From a checkpoint of a small image embedding model.
Model: activation gelu, depths [3, 3, 8, 3], widths [40, 80, 160, 320].
Training: normuon at rate 0.0017, 2900 steps, held-out accuracy 82%.
Data: trained on small charts drawn from random numbers, 203450 training examples, 0.9 epochs.
Rows from block 11, named by matrix and row number. Rows with one number belong to one channel. Each number is 500 + 25 x the weight over its row's rms, rounded and kept within 0 to 999. All counts start at 0. Numbers have three digits each. After the name is the row's rms in percent of the matrix's.
# convs0: expand pointwise conv (model.blocks.11.convs.0.weight, 640x160x1x1), inputs 0-53
# convs1: depthwise 3x3 conv (model.blocks.11.convs.1.weight, 640x1x3x3, trained with AdamW), a 3x3 kernel
# convs2: project pointwise conv (model.blocks.11.convs.2.weight, 160x640x1x1, transposed), outputs 0-53
convs0.199 101:512500500500500515500492460501542467500501473487500492500452506477473483484500514500508475500500496471525523540463447500500500526486500500500486483572519500500507
convs0.200 101:534500500496502500487519535516520502500500475507524500500508505483464541479484500500500554500500461521495521500500467546483549500500540500500500477500534532533500
convs0.201 099:557524494534500465461500441500463496482509460493500488500459500484500500505500505486500490524441500470502468500492519478502483480552527543532479500500449500467546
convs0.202 101:500491500544461526500472485500500487501500482519477493530500496538548485500500500525498491500500500486591522487500514518482525500532572500500500526498504500498500
convs0.203 099:500530540520467476498500500499500508500453450524458478500479500479500475500540532522500526507498500513520491500490462500547500504546500488484436516464500500437500
convs0.204 095:500493522474500497482472477500500495516553499500469504537502498532531497500500487551502506512500482509500470500490541459500509500487554500500489481451554466484533
convs0.205 083:500560480500539497456500468500467537498479500491513505500500464528463463464500500512498448500565464500529500500455500500484507472522518526528500502500539545547513
convs0.206 087:500528518500500478487500517521538498493500490476500500500500500516499544523500438492510453545500496500500524500460482441537487500500519530468539500505500493500546
convs0.207 101:500441506500458490494490515495485434493500500494461439476493500464527469500500519466483526511471471521484455500500494500520528505483488500500502538520507549533466
convs0.208 099:460489524500521500477500486508514500512490500500464500500500443500500500547476537511528496500565500547508500458500500495472482532490500440514520436500500458493519
convs0.209 099:497540496502500500500522575473498536523523456500500528549465500497503472500531478489462500476484528463468494531476526438500494500509462467533493525500500494473449
convs0.210 103:525500500530476500518500500499474500483489535489500501500440508522500518530523500491473487529453510487500494489511477478480519475541500512500483500500505499461494
convs0.211 098:487484500500528497500515500466500500506492500503500500465500509498500500527506500499542482500527550551447500457454523500464510468496486553500449500500500500436500
convs0.212 103:500516501526447500480553483512473500445500488525504500483500500500447508507496510513500532500480500500509521466500464534534500481516500500519540500500497516518482
convs0.213 090:476498500500499515562500490495453463475472523524500512500531488505500484500492526539514468500479502470500452500524497480511500497467494422527506536476502509510500
convs0.214 101:500535528483500500487468479510500500500492517500485461478515500500564497503481500497448512523500500527500514500470459520524500500500464500479467456500490500468500
convs0.215 095:498500500498447514500461505500500500502495432500463500500481515544500472523503486526500500463539500511560514495500516520500521438500464480546498521501515500504445
convs0.216 097:489488500500534500500500493507455500500500502463522500500480559531495489430540490479486538500558495481506482526510500515484500500499493500499504461530500503500508
convs0.217 100:500537480506534500500500500504548500460495472508502500432500493460532509514477500500514536516489501500469461527500474472564487500500491469510515500445521500495548
convs0.218 103:500524500483500500518495500527493490500500514500484486502482500465547489499476500508526534500500506500528500508489538429535514489471555476441516500523500487500554
convs0.219 096:494527500472500477492500500480445478492541468500538468500481475500505500552500483500497500504549500500496581454489502493458519549507503494535500475509538479500488
convs0.220 101:500533477475480500460513500484500497500558531547518500456530541500517489481531500478526500500512503500463508537510487467500506500505517500500500463482489538483463
convs0.221 098:520500500563500500546500467488500500510449496469500475525500500500500507500482511467486490515498500532456539500511500500500462499500480500521493478465500494500508
convs0.222 102:541500500484490463524541454479475439480505494524500480500459486518500500495513500526500549451500483439445506539515517500500500500519500500500510505522478480477455
convs0.223 099:520551500502513500557463519500500500525500515500481500500532500554541554521500500500501507500522493500484483500538500497524518500500473517457492474500479474450479
convs0.224 101:500459500500541507500491500476555500539514528537500500500534500512494500481526500492503491500481471500476500500500489500467542470500501497500495500521503529537501
convs0.225 096:484486500574500500475497473500497516529500475507518500471457515517514504500473503500523534511500510500502450500500513506495489534547476500500487569447484469500500
convs0.226 094:474519506457461500534530497443500500500518484538495500528500461459500555500500500499500477475498500501442441500527525500500500468500500492492474551500483462500549
convs0.227 107:492492540481500500498500500540500443500532467451542500524500470528493522508474515489488500493509546498467481506500500439549481500542500536460491497452533521500480
convs0.228 099:497500529454478500475500514487516500500500521500500472533500559529518500443465500459500526546571508525503531475511495500529511478500484497452507500512455500499478
convs0.229 101:500500500500500500500500451486547548486542519500500525500468449522542500455481517507500481506497500448500500500500500486478500501500504532487472504500518500500501
convs0.230 099:514522492500462500467533534492480563481540542476483500523526517485500477473479523500500500513500490500495500474496500470500520514500500522478445508500500514528452
convs0.231 098:500497500515523500531500500500484542500489500501500500462563500475500522526502500500503511500521457500500475442482469467500500503500486519484509548484493460500462
convs0.232 101:459500483455483500466553473500500500500525500526500495530500500473466504501500561454482500500520459504500489516500512514560526525543500500459480478500500500546500
convs0.233 094:501491506508521500500500500522544452500463547500500432490500448500513525533500500513482494549500511500556510484497469448500500444514500500475500460516487504533500
convs0.234 107:522496495519500493511548477476456500500529492469475498498507532500493500501448494466497512500547500530469508500545488505552510465509500538500477473481524500467522
convs0.235 105:500547528482500489500500467513554495482500500497500466500500511500500475500468506455501500500528438486500523500508489500500586544500519500500511488490494512500515
convs0.236 097:500476486500500516500500500550418500512524492500458502512500518477504500540500513500499509542517500483500500541478522443473490475492569500523500500500524520534550
convs0.237 109:513459498480500472506500463460500500460473500500469540483500468478479500518440500500482504500455461500485537500555500500526556500496453496556500500500440500500500
convs0.238 103:500469513480460478503500527500462529506538508500501500535517500479518500500481486500475542500481497526451500514515465482522490499539539500500509515551500492493533
convs0.239 106:519470493520478500439503491483500500493500500510500533534500503492471500494442451502525518517493490500574546473497500500500500558458506500480517495507500502500468
convs0.240 085:478563500478500520472500465516499500503458500549497500515500523495500480447500480532518500500509489511500587562500500503500500524500485500500537512538500540534500
convs0.241 097:524500500455500456431482498458500489500556510534470536548509468534499543500500501484472500518561462500557522533502500487504514510511477496500449500496507520520475
convs0.242 092:500488558506493500545492516500496509491508464500500541481484500521515439500500500527578535504500520475522489425520457527500435516500510477500468530500500494488500
convs0.243 105:500485500484500500500502536500500542499526495509500500452558544500500538476487485457532498465490470551535500471500487481500531500500500480468477500525507500507500
convs0.244 097:466494451538500534500500471541531547479477500507493524440476500500500483487486541500500468511521494489552480500500515500489500451500505499439505528500491500503545
convs0.245 119:491521536505500539500500523501500485500494500500458535472455501521518476529459490500492509518500490496500500549500509500504472435500508500485549512491498526523500
convs0.246 104:463500496504500539479442511562500500474500517522447534454483480466448500512468528454488488524500481500500462472498509454498469500504464522496529500500511425500481
convs0.247 105:494556500500481500511500500489500520500471485520496497500500485497498513469451495518500527500480522500567519492480500500475541519500485558500485519469424457470420
convs0.248 093:505533500500515453520487491500483540507520507500497512500592521534481510509538500521500470500500515500466451500500500474492500483500500510481500469491508500546500
convs0.249 103:542453488470555460524537489490500507500531500484466482452482508519557512559476482476488500467577500500534500475500466500492492466500538456528515500487492515500469
convs0.250 096:500526500510488541490493500494425500530506536514486499524460487500510483538500529495543464453482564462500517526491465500485500477439531500500500500470500531480470
convs0.251 102:512460562500500500500500470500500523511452493491522501517448500486500500483500519500515500500513529517566524448500460500473510500481500505500461500500528531518536
convs0.252 094:522500500530507443473500544492521467500450490485501470515478456500487479500519482535464510500534528500495474500460454491471482500500476484505500539500500516488512
convs0.253 106:540500500501462500500462528501515479500494467507495501530520483504500509500483500468500500489511503478501444500500554500474500500506500500500428500500462531518441
convs0.254 099:525520500500494507509520542500579492545505500500500500449461452500505500500493532464559557478576521485517505527500500517471492517530490500513490481508472507500544
convs0.255 100:581525502434500458500500539500494500473487500487489493553494534483500494496505512545500454500473523498502487500500500510500478493500500500516520488490500496500500
convs0.256 102:500511506514526535500533480472473484431501489469491500500500516415500494533545500477478500500500479544477496501500479482500479521500518500492500500517483501500506
convs0.257 107:532497424532531536460500471500500508500500475469527500500500500515516500483486459510471500500456512566512500518493423472485480497464500500500504511500500465525500
convs0.258 099:500458512499507518500524507474515440485476482491533506580476469542494466516480505486530497500519489476500500500559500500501457475500484492488498496500478500534500
convs0.259 097:535500436544500455500480503514484500519500427509500508500500512477475482485500500469464523458505463471464500508516500500438528533500500503525500495554500496500495
convs0.260 092:489500549508500500553485485536500480500500516474463471497489542475500541467495500533502500473495500518492500500500491479500500533464500527493413500500516538530443
convs0.261 098:443426500500470483528500491500500516528537500525488535500500500500492476488500500477501481585500521485491489455495493498509530499539545499511536498481500494466500
convs0.262 098:525480491500469500500539500506545500470557480525500455488466504444500495500458505500522484526522474500527500495478491518466531497543525533500553500493522504515485
convs0.263 100:500500478500484500500483500500500476542468519500531500470500437540488525500490500476525530552500497499450464500500567523490565500500500456513547451576503500500457
convs0.264 102:559478489556494550500524484459500474487522490448450490437460538450478500517500510498527454500488464506499500500500530504500468500500529461540491507496519495493550
convs0.265 114:500512495545500500500500431467474525523505500500489461500431500513451422486500544497500499500498478507512490495531473500500457494487500536477500546500532511500490
convs0.266 103:513500500500500488508500500500499520504490469500502469500504500478500439534505500500500503542540487522500479469500516454500454537500500500500500564500500509500500
convs0.267 107:453504525453431523500479504510500520500500500463502496469486484478549524504486461500500500500500500515521471564558500474500500500518491500526522457500468466500469
convs0.268 095:500500500500526500530500515539531526516533503500500500539534512494436465544500486500500515470476575500500463496500540500488500567531500457486483500527501508499501
convs0.269 106:537466508500526504544579508544500500534521464526551500490565497528485500500552500501500500515525500506514486500502444500517535500500479512493500500500494466438463
convs0.270 089:503494471529500473505431491470509456454569443558498523500536502500500527518508522520523490500551482514479500475469458500487485505500496496503500500515528479500508
convs0.271 100:500466485500526500511470495524514481500472500479467535500541492491499522500500526544555500500479500500500495500500511500487517529473461500506505532491500492424522
convs0.272 107:480483458498507532493489427549460448505500500515464474516500500511490493484531510500488530479480525516500500520500500528546496500473527534481457516500488454501500
convs0.273 106:500470501500500455523500496547500476500540531427518484500500447500500484500497525500531523519500454504553514500495500484486546503473548483501483460504449501549537
convs0.274 095:500500474545500500492441493505530509514455503494506518516517500498500500492526500528473464505500506517500481531500495500457500500535476500526516526541554500524530
convs0.275 104:500548497494527500496500518495550498493497519500468539512500500512542522493482464538500517500470489477454445500500527488505504542463456484500430490450496538507500
convs0.276 099:466500565503530492429528534493502490500500525500525543513515500448508500501514507497500541486520474506517495508466535500500500480470523515478483484500490529545500
convs0.277 093:523514510462491438500500456469509462514500500500500494507487535530480462498455508500446491529505507483500463539500509487526507491437530498455480463491500500550500
convs0.278 090:457535526500543523485500500500485477482465487545500500500491500500513445480501478467506515485500500459489445500500450458527483493470516500460446500539507500495516
convs0.279 099:493500500500500480519500500563500488471544499462500530500500443500569526516540465537500487560467500500478522488479500466508504500477511500500526471516574522496505
convs0.280 093:481546500500552500570517500500530500546498487487500516450491500500500500525509450524500476500515495491506480500472421524486500500500505480487494528501500483485500
convs0.281 105:500531482555500526541527500500459535500522461457500500514515527500484506500447500561500500526551513492506489462500489483464523500528500500478511544541489492529478
convs0.282 099:547498549514500496524461481482511500530532500472513475503506500500443500493500493502467517487500467462500522500500500513480531511500529500500500471520497483500553
convs0.283 090:500438465491539527493527500500514561505466527518458479500542492532488487500486533500536500470467494500527481500500539525492494500510500457418500500471500495500500
convs0.284 100:500482530521472418500500501500500500489474523481500500500500500500502491498462534461500500499510539500482473500500500515500493503500534518469449461500502500522500
convs0.285 107:502500530500500521475500500500499500494525543500482528504582552572528478514535521557500500500482551500540535500523500532498535459484480545500483500469514499500500
convs0.286 106:464470486562500500466529475509470538442530564500500500500488497480500493484504460541471500526500516500567500500493533440500500515500500505490474517500516479478500
convs0.287 100:500573500470546480459479500494500480545489574490523500488500500500500489529470500540500500532494500500525495510500520458487500464513500500530518500549500500500500
convs0.288 099:484493500500500480464472500535496503487514499500509485451500500479524507518495504500553505490537487560464509467490505494482511504502536500524500479500493483504485
convs0.289 092:484529492520560528503500466500500459498543500500536528524486521528528500500512500521500533500476457524500500531500476527486500508461540526500482499474462500500489
convs0.290 100:500500408500500493514537539480500517499512514496493513500500513505465500500490529506474500516474510500582497500423468486512479451556530468500494455496500500484547
convs0.291 092:443578500500500500568500500482500544487492518513523513493546490462500509500500478500497523475500500480517550500512553470509500470500530500500447500500477549512484
convs0.292 093:500500500500510500495438520500500548495529500507500460519492500500496514500562480497499538565504464500491500492512500468445500500462523537504457453493546535494509
convs0.293 113:500482535475504491488507532500484531466508500540500475567466480460473523501461522469500433518500516500476465471538517465500507458500543500539505500492521500517484
convs0.294 101:480501487487502452494475518536522517498500500437532491502468479519469500505454506531518505502484500497466469500511500500500469540491500500552508500490485548491503
convs0.295 101:516509500448559541516512500446475500500500454506464500477500500580500500488500490570512500506500500526518527525500494500501487500544524457457498500463514460500500
convs1.199 086:506492513493508568480503516
convs1.200 104:468535503491477510532460498
convs1.201 124:500526531515535516481470468
convs1.202 096:501471494504527503558503474
convs1.203 124:498506489517490482518527561
convs1.204 111:508500473538510512548528496
convs1.205 109:513468535548495515507480486
convs1.206 078:476518519476502546467515518
convs1.207 094:460520509493506523462510536
convs1.208 090:527502472513489493518467452
convs1.209 085:537521511496491491471464463
convs1.210 101:481501492489527484466447493
convs1.211 121:511521516516508507463462460
convs1.212 101:505476509474478557486483491
convs1.213 080:482477470485488547479499529
convs1.214 119:522503509555517511528518522
convs1.215 108:483500520481493477453462483
convs1.216 124:537482474477518516482520537
convs1.217 130:502493504524539507477449514
convs1.218 098:497472464468512488481459517
convs1.219 168:529520492469482502547526490
convs1.220 067:511500496483514525529557516
convs1.221 077:485495457473501464469481485
convs1.222 116:448510503491527525472523510
convs1.223 078:461487496500511470470485458
convs1.224 092:481484500552482489541499486
convs1.225 088:465492461507490502461498533
convs1.226 096:508470512517454534524493516
convs1.227 083:515467506529463504541482500
convs1.228 125:517463532507495535491462492
convs1.229 099:491491466529496452497473521
convs1.230 092:507505484498523499454551498
convs1.231 095:496481545478499498450509512
convs1.232 092:495450493500535541489509501
convs1.233 109:462515535484481485540499483
convs1.234 100:512459466492519494456491512
convs1.235 100:476498522504502504488545548
convs1.236 110:508452493525516510530484468
convs1.237 081:529498527476503523457487531
convs1.238 114:530534479496500484457470488
convs1.239 090:473514495487503546494452508
convs1.240 095:508537514533515535528519518
convs1.241 088:470459494520465470479500503
convs1.242 085:470516465513509484480503452
convs1.243 105:481504505487485558477473511
convs1.244 116:500495484497508510567516478
convs1.245 098:502532496449474518524484511
convs1.246 118:520500490483488507506496568
convs1.247 112:496478468510457492467524479
convs1.248 092:489465465504513469472466499
convs1.249 125:523466515542506475506535510
convs1.250 087:524512497486459459482474484
convs1.251 113:520494465527453510498496531
convs1.252 076:484532553499515480508471504
convs1.253 084:498483492477472461514460476
convs1.254 080:449493470521500497492481465
convs1.255 098:531469485475482525514475533
convs1.256 094:503538479476518467467525493
convs1.257 084:494477485458468484493483462
convs1.258 080:503496508475488467511446473
convs1.259 078:518496516503519522480492561
convs1.260 113:493491507527474529491486554
convs1.261 089:476501549511471506501511461
convs1.262 074:496491519505514559504470524
convs1.263 092:463547498487500510462502482
convs1.264 083:505501522479485501453466533
convs1.265 105:489460482470499467516464495
convs1.266 092:541508485542506471493515526
convs1.267 081:493504504524500489557497460
convs1.268 068:515482526542469520521486526
convs1.269 088:502518466464535483497463498
convs1.270 090:482455488499458490469484505
convs1.271 092:453501536503519534506506477
convs1.272 097:465530478486536513499518467
convs1.273 101:486522503452521520481466517
convs1.274 088:461467486498486482468470479
convs1.275 142:484507483520454465478503529
convs1.276 114:536491492548494506499490542
convs1.277 129:481468469465532486521501523
convs1.278 088:534494522530506530534470507
convs1.279 096:483516495472476464457485479
convs1.280 101:472527472478535505466511517
convs1.281 146:506507525460469462514511525
convs1.282 083:502511495485464489471500445
convs1.283 094:464469520472511528495467515
convs1.284 047:468471477491490484472463475
convs1.285 118:469479493490504495536550518
convs1.286 127:490509478527529487534455497
convs1.287 117:524506484453515487463493473
convs1.288 081:501510523497545504496458466
convs1.289 096:501486478514526523541543504
convs1.290 145:512504499461464498522545488
convs1.291 074:487470537503511511519466538
convs1.292 098:452531512474491493501509536
convs1.293 052:519474507542478522526477526
convs1.294 111:555500467519500507485478480
convs1.295 088:483493470487475476506485448
convs2.199 104:476500500528526502500500508521520563545476500500500534521514500497500465476558500500500500458480472500457493462496466500500483539459513486500500512500452500487472
convs2.200 099:500530493455523565485489503484500550479500515500450448530501475522512500540522500567518533456517475459458500500542532500500495500506500497486522502512500500439464
convs2.201 122:512500454500500524494444517537502497491481467546529505558500529500500500500500454500480514533500487490468500544461484496551489486521500500500482488500519520508500
convs2.202 104:537463507539517500484503500479505500529484518455434480535504482500444500500500474500468500500507455493494555500500475572533475470508493519500500500500453500493469
convs2.203 136:505541556516543517509520491476487496500500500500546506500520500543500535507500522507500545500500486488507500500456500464479500541500500482500500532472534500500500
convs2.204 102:544425500536495470475521500512543500454500500500460522500590466500516500470482500508526500478487482532442542500498513500500515451486537520510500465480471554493519
convs2.205 105:500532517500480528534500500488500502553486519520496504445500485486500500551558500459500500531500538500500499483488550530483497500500500500500475517493546488500485
convs2.206 112:500512500485517573503492494503523519462495487465500487533490526500500477456514495500518516500424500495496520500505485525515487500518465500518500508473500500495509
convs2.207 107:550521517500468528523399473477484469526493539464500455500500500533516503507489517547500500451534485511479513542500500474500511506546500464493513500467526500500531
convs2.208 092:441500500500531482528499522495512519500500458485521542500465547488519513477495500515521545457500464491462483500569509477495480513500433465489500551515525460486473
convs2.209 103:459502500500487500534500525521500500504473510500479503531500500486518497500500544489501424520475466445474560500521435483500520459417456500521484523486553506500502
convs2.210 068:496500529558469499500500530506469493500465467530466500507493538500487474526458504500537478461487513500500446500500514500500493456468500451500500500529504439514474
convs2.211 108:509495571487507500491500500509474500477500500428500526483500472498500500470500470494549512467491507500500500500507507496501503526524468495433500500500500511514507
convs2.212 102:439500475500500541500500500446436502498493468493483500526468500527479521508461508508498493482497489485518500519494500500487508483485458508500485533436470500478505
convs2.213 094:504500500536482500511506507500472500505484490500479498463500500500467515442457503500463456472511479500500511518547500512500500500500500483514503523500525457500537
convs2.214 128:470485493507518500523481461446493560489500483500540497537480479537492500480471500504547530507486503534476500520499521500551466511501484539500547498494492500556468
convs2.215 100:463500500509494500454477512525477484500441517500485449481479460453465536524504568510500500500500513500500477488520455486500539488500484518481488500522484500504500
convs2.216 131:541526482541478485500458502494500503455445500530486464500526516500464478465520500528554478505500500497509536500565500483523500500500500539458511454506446525519500
convs2.217 115:500484452504419526544465545471475580530520479492479509489500499496480500500500498492507498500500509492488528500459495536445471484500564530467500500503500500505522
convs2.218 076:526549504500519515474444468481480499467508506455500502500500500464503532509501520466500516506586518501517475490500520500490527523527460489500536479479500500446500
convs2.219 159:502500483500529500506503489528546500525500454487491475467497489493459530455510458478452514530500517475483489476519520500485461500463472500486500500459508503541537
convs2.220 096:524500500493488511500500467500519500491447461502500521500500449513491537500500500488500529496482466467446500548442517500500500497505500478500499488500536468516495
convs2.221 071:452500500530470520490500500500461520463474497500501489535508500500552500500500538500500517535500442500465510510500558449500513479525500500563500496482544591500452
convs2.222 098:494528500529526501556519501503524500537500500438500500500459508556500473500500500500508487473507530500553551469509463494500500532469500500548498568500530526512504
convs2.223 079:500512500500472500500554494519457525500512472500479500521500500530559500475507493476477500500500500481494500497463500520487463500449466533535521438517480495522500
convs2.224 107:500470445503500504500515500471533500517511482539485500500468550442513500535482519500526539502500501469563500502500500512480537500526542482530482531511556513452513
convs2.225 103:549475496519500500500452468500552503505462501475500500500455521482500543529480500473500460500530485508500500526477500500500512540468546532500526521500500500500526
convs2.226 117:470500519470506480523473500476480503519500514500537564522500509500524505500511501500500500487482545477500489500515493480500421533492500443501507500500530456513567
convs2.227 103:500563501500500529500496488456500482484475482511500519477531463451506489500472500511497500474562467500507500492500433455500500500498500500452483500455500544470500
convs2.228 107:499515500500484522522481500514481514548490479522457500436500479501473508541490508526530515491531456500500475433500526500481516530500500519505520500486479500534500
convs2.229 085:448490495452500500500500473466499492509500500471476477506500525501493483441486500563461522500516472497511523500463428500500498419500453500450487496500500494523494
convs2.230 100:555523493500468533521474500507474500500454460500500500500500455454469555507533473543503514484500483538485500500500456500558500500499498503470501500561500479525500
convs2.231 089:461482559501466490479463500493522512500489510466524540500471500475505522500535488485532514500503527511508503500500547414500445520536500500491500508502497500508500
convs2.232 094:500500500533500535513468484523465540482497500500473470500538463533519500447508547501533500485500544474501500498516462419508464497500531500473500536500500508491532
convs2.233 128:500492438565484479509500474500497549500517500487500453532500477556488491519504500497461552461517500527460500486490464558511500500523550499485468510500479518519446
convs2.234 089:500495551478500500507494490500512473497500500445500430500543464513500525500495500468478500500456520490521506543544500500520453500500503537490504526500518529500500
convs2.235 095:520558542500545515500540469500488500462500506500453523500497489570447536546456522544469500451507530518523516492500500483500515500541508500467533518521532441515500
convs2.236 100:479484441485500544508500492456500511500500492456454500465533500484518476487500462518537500504488534459515500491500468542500498471478500543527507533494500478480500
convs2.237 083:513512541500499541485500492583535500544487533465500530500500500509500532465511480500500475500490520525467537524503464502501457508520453500489500500522514511500523
convs2.238 104:512502500522500500556463487484533510500527512549463466473500500494500467501500513518459532500528470486500519500535457500493465527500486457500500500500500474455464
convs2.239 115:495562467484511497500500528526520449468500492500500500540453485504487525500549500522560466522467454469507506500500529532500454476511500527490520519544494466476532
convs2.240 108:500500518517483500484500500508472508493500536532458473473500500555518518547496455505473557530500500500490462500500538500558493501504500500573500532532506512516500
convs2.241 083:500477497487500489500491500429500489439500491477482475500526500500500551462505500450483486522500500455500508500495540514500500522500553500500470513502500500529492
convs2.242 089:500534543528500500500498500492469500461500446500496511500533509474525534500500552483473492500468507529500535500524500501510526529500494500468544455487472556500488
convs2.243 127:520500500537478548537520497456453523528500568463478478458500464470530500502500500489498449500534469557500496507500509468533528526523500504468503500500500498493516
convs2.244 146:451487473520463505440503509503474475494491533493523484481500500493500500521500472500500515493529511487500534500500424505443454481542520518489512514541520500484487
convs2.245 112:495493500500485540500500558480485529428504502500504500473494500503500500500464500500503469553492500480542522494496500500510485483500530500500471537575500500508500
convs2.246 113:500477521456509547491568434572489487500487500500484472499531522540529551437482507458524500466491528433500486507501466480479500504541471500500459497500500500537486
convs2.247 079:490441525500542517459500506465543500485513500472488500450517527477500500500490484443514500506500487532500535454480515500489500500516470548486469461514474473500500
convs2.248 075:500506500500497462523471459519471535509511514512547511540500477484500492500433503458513481500541500500486500520500521501500466493467495500507500500500500574500442
convs2.249 122:527500537485475500539500558464469502517527526537496548522500462495429468535474550513513500500479500502487500516522491500488500559503489496491538557500489515503493
convs2.250 104:513516546483433470504532484478466540474472480500500500500506463500500489483500470461458462500466536512515500507521496500500500535490472576566515485500500500500500
convs2.251 113:477486500515500512475522488447527508537500500500500489511500505422527502549522500500522517500500484494514500456482532500488558457500524482500516502509516513500517
convs2.252 110:498501547520500561500492494500500482482482508500500500512520500503433500526512521527518500477509507540508565513458500500500499483545496500456500478514512474509514
convs2.253 099:562506500500500500498458462471513476497464535500470472551500450516509467511500515505500495472486503523487489500538500500500497518520528496500538532526489500500513
convs2.254 079:467500500451500556529500500500456482460500541496500507498496505500501500464500515465455452466531507500495502539531543500500500547500509477500500500500510500445559
convs2.255 107:500458500531501536540493513507498546525574511482503509500494522464506515500556469500499471441505443500520535500500505438481504514485500519500484573488500486545519
convs2.256 098:514500493485474464523480492497473520500500454487503560560469500500473500490484489487481500475467517466543460535533470427500521429481500473500514500523500500535502
convs2.257 069:500482533500500500470462451463465555500541500541462555500520500500500500516525500489531475481508500482479500457494487502500542500500500515458461416500470500500500
convs2.258 063:500489500481500528463529500500546487478525500556500472500507500523500461554497472500470473474477500463500544456500514563506500487500530500550500500527500497477509
convs2.259 115:522496462489534500526530565500453500489491500500500511454515527509514526499469492534486515500500537493531457520500478514500500504500474530468500500496500477507532
convs2.260 116:526471525528489553500481466500500509500468499531480528507527496484485540500500523478520500500503458458486500506500534500504563508508541522474500537508531529526504
convs2.261 113:484506470500500510500500509504500502500500518473500511456454500462510517518522523515497523474538489500496511500471502487539478500500483500509500536490500465472500
convs2.262 129:485531522526498489467509500546456524508500572493500500476515468510534500513537493545520500542500500500514482539500484500500502490502500500429522558500526529543469
convs2.263 086:484500512531498500521500538500500484500481494511467559500534491481454500527509500556479492461450500507483506451443465478500500514525439515500491543469500500500457
convs2.264 080:500459501540538500476444486545464498457495547489481500500533460511500500444500500530461499500501513488500495532542520458491485500525534500543500488500523534500500
convs2.265 086:500498500548477502475458493515462537511588500503542499524460556560506500559494500500500508498475500550500518518462500500489500542525490524487552416500500484500500
convs2.266 122:495501500542500500495521544500465500500500500509500505458456493498500500514571528543475505500513500511543509519522543487502500522500500450519499529500500470478518
convs2.267 108:500534547500483513500535500507500512536454485500500529483481497473501554481500561477567518513459492506500483500452500507500500477540500533461488504500500461539500
convs2.268 119:511492492500500482455482500463500476454500516500510517483500466494534502524531539410519539536500500500500500482466500500475500489438474482500469488484488481500569
convs2.269 100:468524500520482500524525500500490489532451465500554500504541464542521448500500492500500500510500526558513494496500531481510500550532526500470461500518476500534483
convs2.270 077:501482437490500480521500507493501446504500469500479471500540468495519500500500452490555500500471500527518550481500500520532500472527500500513505537500495500465500
convs2.271 097:499527500500438512496514521505500504500493519480500500484500427500529490478515478488503504500476477544500527452485520549500527472497489469489503500500482500505500
convs2.272 104:535503479515408479500492500500506516509532500522524475491500526530500468534507522530507519499500444500500500500500500480459500500525500483500479500522545566500451
convs2.273 117:500488500483521534471498549500521508484500483496500500502492500490459500500586500500474485500500512535499522516529498518500491482523455449526534553506459500488462
convs2.274 064:526478504500490507500500523500500534500500512541500500557480506525500500480509560502459500542500470566520506500478472500500513486500500492500479408500500500500498
convs2.275 123:471500511495500500498500538450471473487500500461494523538542495457461529523511473517518514539492500488501541515492485500472458548513500500491474500500472500538487
convs2.276 114:500496487515500467512500468500500526527500495522500499462506492568468457530498484505425518505500528480500532476533508455469514478500487476547471500499500526504443
convs2.277 097:512477500520533513490500500513503536500560518450536500495566500540555525500502481499460500505500558485535490500466514500492462497471500494459500508483495506500473
convs2.278 083:555500500471514500482500494510536500508459460515482478494519504513522500500500513537500548500500515504500500463500534494533540500475500527535502482519500512523500
convs2.279 074:458510500500531500500557521490496558462440500474500519500480464504531496544439509500550459498517529475467479510479526530521500500488550562500509428513523500490510
convs2.280 102:519479500484535458525539482444528533493531533513529500529500456527443500513500506494483490517500536492522509463524514478480500517521483495500496485528500500500499
convs2.281 123:481573446482492518501472472500500508500500497479508579500500500500500492504500541500444488486448500489495500530462490506514467500474500483500560471439500506510547
convs2.282 076:488479538479489500500500500499500488480558455504500500544500500500530500460468481461500500483467454438509514521500492524495500545538496500485470500495500509482477
convs2.283 096:500503500538489505481500491481500500498470500525506500496476500475576504500500487519514500500484500480477488472537517500526500505571492458459530534490512500500525
convs2.284 062:532500500500481485508508462500518500493493500500500545500500500500500500561451457436474524500480534455500517451530500556533500501500497500508500478546521500532465
convs2.285 131:483503543500500481506500507524526549508501479486520465550500493470527500498494527472495500512536476521463519479500500500475478500460525441500500500507500454500496
convs2.286 103:585492504500474500500494561485531520532470511500500483498500527480500499495535500500500479500460500500500521497500500500505489485521572500479500495460478500535446
convs2.287 095:500465461527477539440487532540521524500500500507484500500489500516485514465508496500482500538532500484520503500536511552547499500509500477483500473481492483500509
convs2.288 108:500500500500500500482500500500500499496500560500500466478500480526512549488527545469500532467503529500500500491473500491512500500533500554447474479490500541500531
convs2.289 112:502515530444503500468500510573492527500500513500494473541516500495465479490475500532541512477530462500461500500500463463500487512500453459472552465545524527559449
convs2.290 123:525504500524480515500471505549474487519500491500500549500500468526492489487535498565478500500490500463454533500524500500496485545492513465474465511500478500454500
convs2.291 094:500511462497500500500502500490500500483500500500483500500511500500477500526500478520485544477500543434469500506500566496518500562536500500498454473480546525442466
convs2.292 083:493456506511476507500500508500470485501500527493509473472481503483480527532531524511463500462480500500497524498500561500534521454514477530500522494500472500500533
convs2.293 097:444539500512500500503515486516487500500463483520500516494500502500554491500479538502514527500518479500500441493533471500500486522499457477555500500503508444484500
convs2.294 136:537521498533510500488565498514527490500500489455505560507479500518516450499480542500507500500511445500440500500500505439470477516500505455515525539468500469441500
convs2.295 071:500500525482500561458500435510500500500477500500478516562500518508469500500482515475468500503504500506469489500500500500500488500456544518500500500503515515515445